{"n_mels": 40, "input": "log_mel", "spec_augment": false, "arch": "transformer", "activation": "star_relu", "head_dim": 32, "fused_qkv": false, "parallel_block": false, "pooling": "class_token", "num_labels": 21, "init": "torch_default", "beta1": 0.95, "precondition_frequency": 20, "final_lr_fraction": 0.1}
Rows from block 4 of a small multi-label audio tagger, named by matrix and row number. Rows with one number belong to one neuron. Each number is 128 + 32 x the weight over its row's rms, rounded and kept within 0 to 255. All counts start at 0. Numbers have three digits each. After the name is the row's rms in percent of the matrix's.
After each neuron's rows are labels from the 100 clips, of 14976, where the neuron reaches its highest value: "responds to" is what is common among them. Only what is clearly more common there than usual is listed. The data: strings of digits, spoken by a formant synthesiser in many voices.
# fc1: MLP up (model.blocks.4.mlp.fc1.weight, 1152x192), inputs 0-95
# fc2: MLP down (model.blocks.4.mlp.fc2.weight, 192x1152, transposed), outputs 0-95

fc1.33 088:125136115138094186123116130120113118162171152155102165150147079098086090202140136146109082122138139107145105090136115123160160186125116120135085072085134138104097129133184154087081159161110120108148162112097172097154131104114139132142111078201145181118125105149076111182131148218127146118
fc2.33 076:121114118138177143181109134153124194124098088167112094134144144126181170119111184118064105160101187138077129120159101141077160103108124148144134052119092154132132141166115138151111108109182096173101133118157094150163110189133139152117099149124039111154128148129149072126107127192138134111
responds to: voice: high voice; reverberation

fc1.673 121:132141108108100127091141141084102144107164158095104167156072111132153157152140099099151094029175191146136143063083133115092162116104087140118078139142117075150120108096159101159182103153140100146067101119085108147136143131188175131154124138097059154173117156126104111128130076146110097167
fc2.673 123:082098098097159099083197119153185127106137192138083141117137176138146138091115111101115118115168117157172079123108107115109089117172196117143125138189125110113142126167155115118125113124146132131093093146133126110138125133128106122097136093153077136060102117182135173128050120071153141124
responds to: quiet level; "five"; first digit: five; last digit: five

fc1.329 066:155105146123098120130146091111131144142149124099151159140181111090159099152098123132113094098162136173138138146096132167179136197156118111167118144154158076148174081153092140121114156089157102161141158183171102077157134146150179167160123122190151102077114150095097132129132105147109111188
fc2.329 061:140175127175110110110127147124182160103066083101089148126138183164149147137108116186088092090038086138087136121126125153085136127081132165143171084102107089104058115162070169147149146090113158146131120115069058157163090115133120119129097111145156132172145132126140131123094208133115074114
responds to: mains hum

fc1.640 115:129091131123112167141110132060127094135173160086101131182130119124186153119135095069069111050101185156168132108115109141101146094109099143160090149106136121188141131161185153144149060099101099129066092107094144128127136153165203156086175103108140085128219133099106126153156129154084099112
fc2.640 123:067129114119108118105159051120149165128134178111141116152165161127124142090116107108080077168141066157202053132147081091165164115152202060119132140167153126135141071132133145072091128138140141163101118109175122116150158177147096075100170126132136100079075147140084166108110157084130167099
responds to: quiet level

fc1.763 049:123110110176090094113104106112133081148149172095122108123174074111169130198178108146157118144203091130109169161101144161140079198126139142126151149141106128179138098132141099101116183127152108157123163123090116121130135137171094124118179079126170103137092120105101090127104134133147110136
fc2.763 052:133155092192132143145107109161163140151063105112110128130144135169163138117094129153082096124114074175075128175135148111087105075079199178119138106087089036112151125123131143167128120102122149170142138139063065148128055155144108100134098088136157127092140154127157152156118153185139078144
responds to: "eight"; voice: child-like voice; last digit: eight; first digit: eight

fc1.104 109:150118148155090193118093119134104111129179151105142133167183126087172141125138088124064112086133211130147163115070145154117131117117061123163108099119145129130154131131224103143134061154127131151077145132088134132133155135162164122118180132119129067165119147136111078117171151142145125125
fc2.104 115:086096118139139128139190094143158129173083149089137099155195114096081077141102066068105157156132116155176079125127100150166118123162149086125176125108132118141165125151115176090154152118139109135129122120137119147153122156086103096090192147091114149138046144155132187088036172080131139116
responds to: quiet level; white noise

fc1.508 104:153118063140165160116125146141143125158103109126086071122129014119135131067162128079176102126110152131132132117128183161111117102132182127091110092101153115133120066119143136078109122112098114116082186158136114143105152131164148108141147125166122134162160134145137117155136138114110150148
fc2.508 099:147126138232109144115217098052094128145134140105154084129093132142075126143128081135094167134074127183170171140225152102133153084093088155136165118151124119084171153124145155058140142147080089138168139168148161137081098110147107143113111115107192165120072143160163114123155078075131121059
responds to: mains hum

fc1.241 101:123112129183101101153183132160122147091103091129098227100106116140101171149125110156131130117103112085190085174068104119144173176112100097160221106096145127148133168104113094116106177118168099078125165097137132132088098140187168164131141138089119160090101155104133070174205137157157148174
fc2.241 124:133152134137056162085126182103116164133146119150168104091146135138156139113094046121128132116155166126113203167084133162132102119134160170152146134113122139137129104115113153129136134112137150112135164111120118078091106138112116170154107170161167101144117105099153145158097137101121134142
responds to: quiet level

fc1.542 102:102145125144131069139126136153110132105168145152147142137130184136125163099146132182206103115129122100076125072069164130135071099147150117128120141163135177141178120170122156116161155110103081116051171176101086064058138144148152148065154150156132144141174147135094121112170116112060108127
fc2.542 100:153159130120136094188152127144131153162125114143082101101080120153120077063120124063109125146151131133063131160088131085136190120111129187154176079141159093127088172115087139143173126143128164169138080122126104140122124166143173172160176118143157080160149143146106132096132151144111102161
responds to: "three"; last digit: three

fc1.0 049:147137099136091122172128139116185062096160153113183156154211140155197135106174140137158104128087131094167158157113113128118211145142150094104102098132158125147151060156118158133125165168136135105147146071118106115149135166122139189091112080149140126180110160081074073132131116167098146156
fc2.0 057:129138084170124137121154167103113185102082124115119158142136158128225187131074126159088131162099071181088107143120152154086136088095136104175173118112095081122096156151141161122157171112130136145120143116102042142136082104151093090128104067133170128181137172062119113168155140158144153045
responds to: voice: high voice; "three"; last digit: three

fc1.635 137:165123136171138161095079085111205145077162145166147134130126197137153122086144111133151090099202165079102113160120097142093143178087084130153108115135103127137114171135117090099147090129084117116123166087129133107132157215122092080118175177100121085150120122095126150140087060125151170177
fc2.635 143:136096144207171159140121134144099094130145082191178144162116108140109068178161099085137133113141059087044133130115069125102099138077131081128113158166105149106126104175139107121159151115179123121100120129144154115119070124170191183152152110067143099117121149132143134137114108098151084142
responds to: mains hum; last digit: three; whispered

fc1.269 117:106127146129141142124094038154163155101153172116141125115139059122158168122127116148110083146144056090125107063146116156082049159159124168088162120116125106150177141161145118186171172155122188089143093119133110159097202072068148106158098144185188157154124135102066111131170085134118055107
fc2.269 107:114160131091141192129075065155096102150104149097147095120127113086159194142145116119105103114082230125163169113137081118091119154087142138112098101119173127125144106113235153113113126116113076107085057092167084147103150139094096115112165096169094100106149107108150119111163150076122195173
responds to: thin (high-pass)

fc1.538 132:154107089199110091122066127209120131120104124162141184106107095100113086181128184149077072078132104108121051085113087125134140139091110108145142092083156134090079149102133089127132198092164100039112150099104158124141136097112145107169142125032129147130136167158145083139167143124124121138
fc2.538 121:111129130099078140074053136148184181133119145137134126126155143121161101103178099090140179067167150106152126144132105149129085131122200143143100131097101157126124126090117184112086135134139059154152148104172159093153169128131126170052109102120126179103152109133186154165129156165137134141
responds to: quiet level

fc1.186 126:085129139049104161083076107116132116112096121092129149136154185198129153155087115117146152100117167195157141150143087143119198110127106161126096164131197121167130105142088135099184071102102094139047137116140156166200118108115193110124176132090181136164103081171161148133098166135088107172
fc2.186 107:114146166069146151089120111126105159115123202132114163139108177186101123117118090172098140087157163077178138131124135083125060097148136110080102146123121106097140124139116084117133196102168166133112077183167148153133144179152193140144109126139106126090139141137024142115123094118196174146
responds to: reverberation; mains hum

fc1.76 111:142118126117126133096127158157150077154181111117128150142090120156109150158141122172077105074112159153177145145115119126112139069080098120126093115097102090163136145177113118123130158107193106184133129155131178143129165140127133165127129119110082188143152149102125134161136088093151129090
fc2.76 106:126126151131184119122084143102148188165134155192118155120127151111172105099099096114135157127071119130153078182109078145146153125174101151168109113119115147105130128128191137147116140133135113124103107058134123156146164139166089062179186139151151143112108195170128109079120113074115139075
responds to: quiet level; muffled (low-pass); "four"; last digit: eight

fc1.432 133:130132112122129167116080159138152122131175117099134138154061097116181134125202164146131086109091132166099111166127165134152145182203113097136098144166142093093098097153116159140133172160130163129144148110104201023144061136142070134109139133109121197154085100125178124100148121110133114095
fc2.432 114:119109075218020100130100131109133165103158191134128091128095178159093171145152141070099097072124125109108138104146160096084157174137173121178043087107092122096103161140184116135121124105153112111120137106186133145108118157167118119101153122141154123140108114111180094140179142152116117143
responds to: thin (high-pass)

fc1.664 072:106110162156110083115088179129132105120084128115156117169140125165134016096112130160138155127121123108108134101121142184144156162089130186117121153175171154135117057183139143103138099190084120120102174132129123122131119131139152170115161141095115069089182146126116116080154151150131122151
fc2.664 067:160150137191119175140100137103116157108095112155163120101080138181127148076172090205094105151132068160165151132156119134116108148096150131121107039132096136158099118119108110111094114129190115138155109137102100126131062158177082094107149102167113129113196199140136174160071142132117135132
responds to: "three"; muffled (low-pass); last digit: three; first digit: three

fc1.461 071:100156127084109096084105110108145103190089113121117093150141126055208147169148124154144139104161162190091107102138148162096124130129106124114128125107178150109167115141193131132135145146184123116109192165137133135128130107158135163173155153192117123111125156098138093094038185211085076148
fc2.461 069:134105079166150140116084102162107140156079118084089102116108159115150133087038169123111067079066079214120121140105119157117141078115155144100132097153089111147084124112089143122101113115143133122146114123154122172072122150133097168167129103119130095192115149117185140161163123155158085115
responds to: voice: high voice; white noise

fc1.742 129:100095152180096105109080155167133126175131162154122120090138129159146122150149057207122112117109133204172163069133124146106129147211131115106104141132135138166159147183124137121102073137126170166066097116140089134128185137112084114205087123151150132093139109106122107124084149137064130091
fc2.742 127:143101124156115119155124069154106112111121122154023186114164142140148123146151144123120132133116138080090131129076108144151101126094147117140059133128102167146111077135150077131134140118097182112095127147141145090154107111172101142148117161124113157165082130109098120144074122082155130139
responds to: mains hum

fc1.127 133:144108121077146163115137076103114101071126168144186178123039071119126120097115135121155142155117119094164106150093064106105089143147162174087120179122148072116154209170168168113123188145115138126117092060128123136141144115087112146085144137129158143149098126084077167101154119128121107136
fc2.127 131:093161135085150186120125152116136118145136148091156117097055099143186149125153132149122088093138133169150155103136111091079161079156142083107146109135154069095127155139157120122097174147129103188166027147091094148118134149042133130176096125167093126168119114136119083091170103130123099129
responds to: thin (high-pass)

fc1.725 136:186148150110086165111137133148103109155161215182141130074126090137154092136154182147141083199151092073110131119167127088129135140108081094133128114092093106136143205158137141093137107194144223112123112095065138053149124156145158138160163107156126140149087129122077159114112130137121139145
fc2.725 133:143120128122142099091137124063141117147120153118144113099140130142088135150107136180089129122112186105174148153182136085085136133100107068088115090143084115072118120139143168176095163061142085118115079145122070120066136175127096156117081126176115139118113153043112142168050155109210138131
responds to: voice: high voice

fc1.444 124:082123134135111184145103118125085084117099155131182100131175095139172112139153072095130163085100163174206111105125132108114141091128144114122150072136145125146157181098129102090121173050134164169130092080130109217160161121138156125081171160138108124113121135135085141112115099178139152113
fc2.444 132:090148146188124094111115111164133159170138158093184129082112003115098106079186126148148122133160144122152160138119120158119150112114132086107097152109134164156151198067039143104117164091134146155145106170112190136118099098151119119160081137123131124120142090156135116085114119126145130131
responds to: "eight"; first digit: eight; last digit: eight

fc1.475 118:135116117182139110128168105193135123085123097135108224151090095078127136177086151141082088080120114095166097125081087119135146134101117095169162074077159140148085153114134114128129187099161099082137158078157143128116113109141140132126158135058112166109093227135125064198210138123131137178
fc2.475 118:117132133128099151061099147133186168102098141173176098088164106110136138103128073110135201073157131092152181165144118160150092123158178151136119156101111155178113122101125167162115124128153096156172189080169098125108132143111114189103085110132135128148140117150187152152089139162131118132
responds to: quiet level; muffled (low-pass); last digit: two

fc1.595 090:146152147147171094118144094145134159157149182133123084130145142084151137161117092117073101097102177129168161129128148156081101156105100182139130070157158119137137073124170157087160133126144102220043136074170107131140138140119116149177146118133124166099116174121119140134111099093152096129
fc2.595 086:093117139153124129221142141149148149106089127066129138151134144151102124146132113164092141068150125086101133145190183088129166137100140189141168140066118145130151126100114125083140131216137112123137099140101167101130116135148099154159138092160077080135110061100113141129118164122078139106
responds to: "eight"; mains hum; first digit: eight; last digit: eight

fc1.280 121:081125089132119113144113150183124109127115120124184125169100072112117092130120109229171111142110196102145166110119092103088132128148105112161135099133102145156102121149139144161093128152177117195103131159152093073152090095146142123113127101099106089140128161121087166085135165147130092116
fc2.280 117:130105249110072067146129108171133106105160108109158114149138175094127132157091115117080159113143117146071124151121134164114174138100179189117119126161110091094128125068126129137076117219161161136111117088128099083150187119112124177113093116114100136109159115182141081126061172091117093122
responds to: "eight"

fc1.49 097:111183214090105105126081144163130133215125110106113213135111116127151145124118104111187089077212177158123148114137129143108104084140095053155153170126163105136140102128171120132127195179186113148125148115119160148129117130157064147106153145129119121120122117106086139136170126130071127140
fc2.49 090:142124154144149142166106067149087120118155114163098136136154217078148163142131151087143061144074124153118093164136141184185133171151153175128160095161122131169093167184141126126054123108088139131118158143140137114112134120110101096166166179127136123095143181146141133129119083090109175084
responds to: "three"; number of digits: 5; whispered; last digit: eight

fc1.681 048:145069134162133067146124133103079069145114137105172142158153135119171128141183110121133090123119152088150147190071130171092180191181089100111150140108152105103143091115141208103142172133134119139182151091102098160101102144130174164133078122140126129150116122098110172077109110235128133115
fc2.681 054:137148079220145155082100112108115121153093130125090140097173184166160092114089146163113153133099088155037154155140082155117168122089129124163164056077065093144078157169107171123161104083137192127125160125134078165156064131147111122166109101134137098132146134127169169108158168154098083108
responds to: "eight"; voice: high voice; last digit: eight; first digit: eight